Weights of a small image flow-matching model: 6500 steps, 4.2 epochs.
Rows from block 4 of a small image flow-matching model, named by matrix and row number. Rows with one number belong to one channel. Each number is 500 + 25 x the weight over its row's rms, rounded and kept within 0 to 999. All counts start at 0. Numbers have three digits each.
Before each channel's rows are labels from the 100 images, of 14848 (inputs lightly noised), where the channel reaches its highest value: "top examples" is what is common among them; "patch colour" is the nearest of a few named colours to the mean colour under the peak. Only what is clearly more common there than usual is listed. The data: single printed letters, digits and signs in grey, bent and noisy.
# convs0: first 3x3 conv (model.enc.2.0.convs.0.weight, 128x128x3x3, standardized in use, each kernel summed), inputs 0-127
# convs1: second 3x3 conv (model.enc.2.0.convs.1.weight, 128x128x3x3, standardized in use, transposed, each kernel summed), outputs 0-127

top examples: dark on light; bold; capital
patch colour: white
convs0.85:483569554462488479503522520477506513474461527514486488521478497492497501509484525550492468503481557497486487454484467498525467496472471530540530469477495498492486504494471525476518510458492503453476532468466515491483510479507482528538507468466503463543494507518481502518500481477503519466474474466563521543509520526494452521469504496520475496522468513477541502483495512526513506495481
convs1.85:485507553514512461466516525529475473453501492509507528530477504509511495466487502468483498485447498512524472507516518495514493501553513457514497496500523457512459465528501496522490453526525454494499523517502483511511422528501510496533494494540540502516487524506479519491493455486502516442501466488529466453487499477505475492540468466477507479429482504479490485493534516488517489496511

top examples: the character @
patch colour: grey
convs0.20:537476473499542534485467480526478474532553487474533499490511525498535509481527448442545529537492456505516480490532514480482500519529519482483494529530494485484463488473503500514476493528507488523511472507508470516478498519504515470478513533495473503456486500490509496459499510526505463535513478521443467473530474469514518497525525522490504470477522450536471512523470451471484512513520
convs1.20:492518484441509543511516533507480510500508496490471504459477503500496517518490477495496515527497471478509490433518446522461487497507526467473463526501462502510479505466497506443485504498477521473500483482539489472471514461492492476492500463503461462510515491492487471536487561490479482461500491487450547519510443515493531465468519519505494522524478483517489523456506544477456498500506

top examples: bold; capital
patch colour: black
convs0.100:535481474541539480526498462497466507476503522516489502496560525513502540550527473454519505510543456521485517528484535531495506537519489480479498494504536526484486492475545485527506487531496487526518466508508491499546527523521500450511477526494463542522505549541545519462503474503498499480524524507469474505498516446505528497539515533512538504525518492484483539534497488496496501485501
convs1.100:508530507482538530509530528468509501455497547517514539512453489502553511485493505485497491513510460500514496512516499486494501511515450502444519496515490484490447522472500454516460476510501506499476521493520511498512448519553489484495486504485523452517561526531476460500526501486564515436532479480493515499490473462542495507497529490530507498477489502494512505533526528505460519519526

top examples: capital
patch colour: grey
convs0.70:548526496519530487510502482555486532486511528514489479523530511460476516540541533508508452467503488541500497554483487477536536496477542516490508495481585546566539502565521484476490498521500528509535486479495530517524494459519476517535495522497497493503461490493507498513515487498468527499486509491497481486493518486491483488493475517469538541508481499474507506464510513495476490501473
convs1.70:525473473546503492503490502481505508514477498471526495533520537474458505496504491514477489490518510531484532571474549556515516497471488514514527455462511500558566521482484468497535477511505504537529480537524517493501538537531479482518527506513502510518510502521516532492521490478507518516524575519449504507502542501481505495516506503513497497514495464501525516516456448509497486481491

top examples: dark on light; bold; sans-serif; capital
patch colour: white
convs0.36:501506519520483454497517521462507503453457540534462469539494478474493508537485518516481462501510546487463480470481494505516516524478485494531523473470505490482487482514481507495540501480477561509483512479490507522501522479526549544551477489502521513550496511499517512522524461474481489462484518461543543528485520519472478522508478511487493492504496528450545517500503513544520478467474
convs1.36:469508529523500498450519490533509492492551488514488496480514476525484482451510495484506497511466519508517474507512508488513517532539465481523503542531540492472492483547535578529512558505496472498529569468473503508502463506466542522487504509510491518453489489459493513469506473495471552512465505481532454488479538501487517516493491501499501488464487518477481514502519512519536478491524

top examples: dark on light; bold
patch colour: white
convs0.49:479530520482476483483526540468505508468461515527464481541478469492476472499480553556480480517504538485470483479475476522504512509481505527535510480492485468501529514521488517481520520445494503460483513465471516526493506487518505542527470463494544482505498500524490507535505478476507527465474511471533527524470493538470468523488487504510465503480461541461534502492542549529523486480490
convs1.49:495486545530510468490511543520526470478496475486497512475509482479467493475487487497498485479457511494538486525528538504533497509533499492543523527520545496525466469527508545528525518506525479494505524503448480500491490514487550537492487514525509527461454481485524536487529465485461541503476488505518506478459508507473510522527463507465477497471492500485468516470489489539575475467509

top examples: dark on light; bold; capital
patch colour: white
convs0.32:465509507492463466509553501457514538466471529564462468505475480465486489503525554539505469521476502504463509491467478523518511512486495490506486478475506444506539504517482512502507507487500535487482516478478528521491507487549516534544471494482520499491486515539493509544516465479504510477483498475521513506489508519468489509502514514506478539461495559473538519506546560521505476480487
convs1.32:513482523506510492491479561533506475462487514527487495486479509553495518452513490476513544463514500558512527485534539515494506524522528484458507539524511497470447518470486514513473523531487487479520512554474486524500475524506567521514503488498538513500499502506506508541540478490491501505494500496477495462475515512460486505536425501492503530529494494485499488457476519493547490468486

top examples: dark on light; bold
patch colour: white
convs0.38:511531530513496470524526519507526523467473511508466466523509499472479526549530521506499477511530522516459519508458493499539516517488497522505522468467526489524512526518495514498509512507469541524513514470461521509528517468531510514529457505530517526515468490519527526523521459478469539470465549483528525528475536522452483517518482521465491536501487515466521516481517521513517457450462
convs1.38:548489512550500493502499545503510526453494500508510493556508493525535540512528505490540510524544519511508498519505551498506527469519468499555550523520537508513475498505539532528537529516514521513482532501470517458539514499541497536504510507497540518498510514497525517513537471517509530483524471516504457478488528494505500533514494516498517531490542528521503550532537516533527496523530

top examples: dark on light; bold; capital
patch colour: white
convs0.18:496528505503513466532531498491510531467471509533464491498503511490513483485480535531508466535497515530463530489467497562518509469495472486483476476494488466529531534496503473526480484490491500490456513470454533482525470511523510511535488507510527478527521542554484471512493470465517527452503505457528482539505512493494495477511517486533483544486491539478530518530550552480479520480481
convs1.18:481486539514494485496543515467544527503466493499529515563470490504497457502503475509457456480480485479531479526517480459523473462523481476507523480499502537521471490510504442505523441536518498506500494540495466547487477487509476534489496491510538493497505520492507544476498463454535486517529509517515497472519515516491475479488494447472489472493492522465502486507521472493533528484446

top examples: dark on light; bold; capital
patch colour: white
convs0.89:482522514477486514465517506481498505483450515555500496518485519508478480479507519555537508532485523507481519468491489528505469486502491480514478512525498466505504526512441506505480492488519514487451507448451536498496462507503485516520487506507521465516515528557471490510479511484535509490498481504555500542496510505490487496505516482514446529457447559492562500515538549503482478498510
convs1.89:527509557501509465481547533487525513468477489463502485535498524520497497508528502505499451495473544519522481485501531507489485508545521468503522491507534522560492519487532441525517458536530506507466487515459478510485456499505521518507519473505533465522515530504495508504530449483537476476505517500471497501517482487519442484526489500527490461536493508450461512467530486490503508479475

top examples: dark on light; bold
patch colour: white
convs0.56:500515479494496478505524492482527515477485508561486483505485477475472503472510519541517493538495519510459539513490522529506516476498481479486476490499513459512536562541480494524469484486476509505458507479466530504478459511520516527529466514535530468516495511548500465506508475485512518491497497480525475540484516507489488482531513473530472548472503571495534522544557535476464495481505
convs1.56:513513528492545492468533528509499472487460515488516513544474515491534547449494493444528505530507471495526500487524539529513509513523541505452492510526479482525464524485509493503495467551542527478492484547471500486528460507545517500522495515484498499459497515477526527513512467454490503440511484508473515469496464466495502479524477511483531484492466496498466487455526539508505511490491

top examples: dark on light; bold; capital
patch colour: grey
convs0.99:535512507474479484475491506513489506455504534518468495531451466488486464540522507528499481496546526502485500448503515483510481507474464484540508459495498564490485499482506509479537502455463531503513510499472515505454520487481508509524498492500497521558497484507521503489525475481485507477472475514536534554487537519495461523478485494538513504576513494471532493492501527531520473469461
convs1.99:464515516532502484474510460520496482487517496497483535510536488516506472467475513523497492476478539493527465513518503461503499542524463464529510516501542490465503481547530487532509493499488471508492522494498505515522457514469518519498489502513466496503474522484474499466516458501531513462481511480599450474493486486535472499508511448531511504455502512427518486505533510492487487523510

top examples: dark on light; bold; capital
patch colour: white
convs0.9:471522528503451454507524528463530497460487505514491485522489469488500513519500536554485473508495536502488498495452470482518500515447492530530536459458508510493498490529499521480532511469486512476496537477474530492518512467513490547520466473490526493532496507495479520548515472465489522458476487466532540512486526537469481527467491517507487516516478524475531498482500546538522489477463
convs1.9:478462525531500463460511510523515489490508485504486498485510473505475487467489500505492481470445527484512470494500515490530510536508492496544502514498530481473486474563506550537516528508517480493514539505486488493488483500460519529490479503540503496466446481489478518499496458496458518520473484494551480459468521506470481505530457468486483497443493516456462483486517491512573470473510

top examples: dark on light; bold; capital
patch colour: grey
convs0.102:536476501518526474511504499495517507481480487479475497514503490492476525565500488477519492516564487566470539471460521533499502523495493508482525461477517531507476474450522492522501478531491548521521524490472533524541535502519518497531457526492482532506491485539542509497558473498497507458510532487463536488488549508468513511518496513499493534534503510495493519503481473521503478460471
convs1.102:487529512511528520486462542546511486481474497466495490531476496543544487484517518512519524522514515512503499482509494511497489488519465504500538522533501456474461522512543553511494571517470507535501502460513511483527487531519524507472495524520508527494489523502546479500526468539508521460497489500476462502452503488506472532511524500487493539466516555512470527520547551495511471506528

top examples: dark on light; bold; capital
patch colour: white
convs0.12:509516510562518469515526518496516530458489543541457479516504478477498514554512503506462474500518525498463533509449513518519563513491482484495508476473511489524518525546522490493527507500465527501499499499464482504552515487519487495515465489498504505526498551510508502520551452471465490453493525452527492507483506482474508503528469523482528512513503527463545533521522525489488500469483
convs1.12:485517473540504480480511464530469486493543507513490495497508486510532506475510494492520497505479527519535474539505517489495507515499474505577513595536506494478500483532517565533487559480507489508511534478494504475544482513515509501510498504491450500471468488481494477459506474536490532518465509468559478472467498489493503510478499461504493503478506502469491507513543517513519494489548

top examples: dark on light; bold; capital
patch colour: white
convs0.30:490507512481478503486562543523536502499518474523494470510448441477471453487476530562433488504488515454511497496493509490493493506466513522522523479493496494456512470507513515481493525493497458492522554514530495488493513486483502550487476490494543510503469456498478515533490500481492553502494508516512535511457523558479477519456467500495496502475482522491499485492512536518526473482487
convs1.30:530495502553516466516453520512477497480483530477515525503512515507499508490468508499515488479488525495508472532503537517527520478536501459523528500486536465522527469524544517526540489505521479495520557515504533466556523509485528516503515508524488519507503522493526519476526453489520544494502531496518457481464526477518487509560514553497524508463542506532503476512527488548516480492543

top examples: dark on light; sans-serif; bold
patch colour: grey
convs0.96:483475491508460481502530509487515517476453480483468495554513525510474525549557555545534490544517498498481523477468471493523510510451484513505491456461477495487500501470491490489512493472498508501460517475469510525524511483551538529510480485515529508495517525521503514547522478478485529482459530477528527537512516529475502510534498510505483534537498538496531504496522545504506489466465
convs1.96:499469533542515455460516524495557501469504489504499499517513475523493504484486500506491483476486508485514495532503528508533498511547473492531508493511551456482484501548529510533516489504504510494496532506464484489496451524485530552493462510541536505491466504514490509505495439487489513475501483494552450443461525500493480490522463459518476492442511526475463484511520503505542489503519

top examples: capital; bold
patch colour: black
convs0.61:502487510535515520500478524553474464507521492475491485529504474464490512504490475477489478442480498486540470512508475486492510541484565499519538505474519525503472467502510530459536532529512534487551511521549473525515522455482492497489510477454455518497487506495498524512513517521476487511483489503486523450488480494498513518468480558450534487537475466503481494451473477519501502508488
convs1.61:507546477496463546533502463471470491590497521456518495514509493482527522512499518449485515527545471504506538469493459500485476470488511519493529504490516499468524490478480512480481531477459478506512490468505534470523529483491530479518543513488469512507512480495483457475460546516480527520481502486499483515490510514530526545465525492461503510495515468528513542509483501535472513523483

top examples: dark on light; bold; capital
patch colour: white
convs0.115:465504509437447484475497521472525499477460508502470481525466478476471475489514558561502481525487525489469504508496471473503503510480486517531510470490475459482523504514454530486500523472491511506491531469479517523474512483518534542527479507536553511486479467506480505539505476467501499478467479481521516511482499553482469519493492494500462514474473539487516463491521524533530476477468
convs1.115:474450503522493465463487509514508487456515471514487469471521456477450471477477496516495484473459513491523475529517528494534491529514481489526479517506526487496490466566506528533510529531507497476516518513480476497493474505452519529480476499520514525444452482491498521515481454511462512502484484498536483458481505511474491481518451471503480480456510526484477468501509501514565477467488

top examples: dark on light; bold; capital
patch colour: grey
convs0.29:470491508484466508520526533458575528501499528497481477516470498504512478501535548548490464510481523492506464453465477511504475488454448508524478455486484497455502503506494513471506503464521515460464528458466508494467489481528497548485505456503537495495514513499502488524488495486505507491453514489528558524511501549507484513512481484513507528534497526494523483482526538532526496504492
convs1.29:485497535515467474473501505501506484478499509471490520479512512502468514486527504498496514482455535492535476558527568497508541527492510517518510487523497479483514494534491483540532474527533536505498528538446506488498519525502483520514482539505514532457471514508493514523542462508523514490498483504540490453493524471475533511523459470515489495415521502445516471526500522490520481482481

top examples: bold
patch colour: grey
convs0.3:509481497486485523483502497496518467501545499514523524473448440514501475499470475483494522524500479478517500465548562501475499511524462513493494503536471469483463504482503513508485508509492491505500478531526488480478488555474511476438525513506503528471523493493498503491497527530515458511533425535449496459498472497528513507497504499525510474454544488531470482541483470507510526510534
convs1.3:481516466501505518546498469499484514543484510497531473524517471519535490521502514504492497498534457488505488443459442516469479474465522491466494486468441498477503499446480437495446488471481489489489503494526516525500486477502467464511456465498481498489477510482505465496477551504531465475507489518485517520511516512507494535477523480476534504518478479525523507506509507479465531560516

top examples: capital
patch colour: black
convs0.120:519482513519474495525492528520480459492557522462518488509503482483486501512480476469441480461501507488532467546490495461489530545481530519515540499460502535510479469497527535459531531505501513491534522513517460537528534455476508496491501506475482521512489498466511528499525502509483458487509475492473526446490479514480489528475476533483512476517501455489492484465467457543530510492478
convs1.120:491510467518478544538488456484475485566505489490511499462542499507511495489479517492504532501543497493449519491463500479536485468466473529525510501464503499477546482475471538466492541498459480514496488480578499478489553506504508483514524507510490514508515489506502479503480548553475476536496531494515465529493503512495529507480524514448519532502515486544507515513474465494487487523513

top examples: bold; dark on light; capital
patch colour: white
convs0.60:480524517527494486479552535473523509476498493522492500512477478498506484505556525534462453514449511504488505482440497546518537513452488527533520444465539472508541496535492520522484518479480504467505531476432541508491488497509473538514474461510530479498525514518474494537509489452516516458481504465507508497486507531498491503514490515527470493496492510486530511510523538511488481487485
convs1.60:504464535495480506477491522490556494467462527496511488507449509494484556452551492490514511530504499540536501500554546499512500504529508534488525524518499491513488502514528497518530473557527537480506469541483512473495492520526514506485496512503532513492520483509513538564537503508508521487508458499488515467471537482463476467548473504468485505468504503531505460500496484537535494482489

top examples: capital
patch colour: black
convs0.75:540488483515522473531503489514501530450492522541468488493496485503498534506526516487486472507532484517468533537471509504511586496476510494470504486475535545528548520554544465517480483531494526514508482517496519508530498470546481501512492494550536501522494492517530480515534490469476490473517534493485461509488505491487517472536462530482516533509519538481475534516539523495466498484495
convs1.75:510484481541532517534492492493496518545466494477527499527541520490495476527489493509471523487505510494473505568464521533517481475454489504504505439431488455551577530481485452496508490485513505503508484554521500528494523523497476487534510514493475524528531515507497506487513488489547490509531541512484497489493525506483489478510494473503520478531492478502498499539462444495482491506502

top examples: bold; capital
patch colour: grey
convs0.46:523504493481492502470479504508500512491530504478491474504494485477539498509540483466489505526507473455501505581509535469504520522509548522493500502484489496512499511494501521462503528498478504524547490514533456569488523469482559490478487519549521537463450465452532534510516488507457490514494493486473497476494449494472470501502483533472510474476529461480468495487489472494503485477477
convs1.46:504529513529498557516460522511489514505503461485503511478517525519490529528495509504468561525486506519491515517522494499504490513492497486500517496512479471464500492466483506458473544543520480525524548517517487504486533508529528504496480515490526548477519476503558474546493486527462473510494501492447495505477497491473538521491491520432459544461504523545513505486467458534530492466507

top examples: dark on light; bold
patch colour: white
convs0.14:476515517481485473515525522470511525450453508545458493519482496513501487515520532553516482541507506496453501473456509527524506501460454501504493445483481487506508500489479504490505504450476514473463499465455505520496489505533510543522491467484535483513505515541494501540522473468511470455484504474514509512521488522502485494524504500537483528514505552460547526522534560509494500496494
convs1.14:498498520520520512518521495508528494467518528539499503485510491498490487490512504532512495479505516503508453548526535471544532547515488497522494534526507511474494510555527531537526519511501490511466510540455481526524480514482514546494464511496538490462489494503514506448557457501513512496476503522548466466482523516508495519509471437527501470496487528429501493487525461500538512508518

top examples: dark on light; bold
patch colour: white
convs0.125:458522486459454503474492497472501508487465502531511515508495511533506501498538547562517490521478514507493511485470465525493478481462489494500452486505480460505530512519448488490479482448522494481459504483479548497474477503528495530510516474511544464485532521532453473520489506481542493487488476493533498529498492515507497490519505470533465527480479569498541482495547539493490500518513
convs1.125:512469528493507449487511510505536532458517514512484483478488479480472520489530499506482493511460520484538501558525537481510528519506485500502498512521500493491503492557507492546535513535558522496480481539447461525513495499495507508489464513505526535468457500504508529545524455514501503495500500491527508481482479528469508477536457462498496464466506495444483463477492524506545505454478

top examples: dark on light; bold; sans-serif
patch colour: grey
convs0.90:478536524443462490476530505466517521484458505528495500487492508497488482472489559566501490490489508516500521490491471493511482461490481527513518472491500507513529495525469493504468487450526512475485515480480564474476493504526477550535495473482532473508505501523461474535467489473518536485465473492537522538492521535491468494470525473511466537500462532487525474497519548497492489489485
convs1.90:483496498496485447483513488502536485482498530514484502510491472512489500457500509520484458469471540518510485533530513469539495528526501497545510503516553505473485495554544491524510479526497512506511530510476494516477486534478521546474479511534540497487466485509487537481516455457494539501488473495554486478470514476496499476516472454522503478457487539431489477534487521500529487480473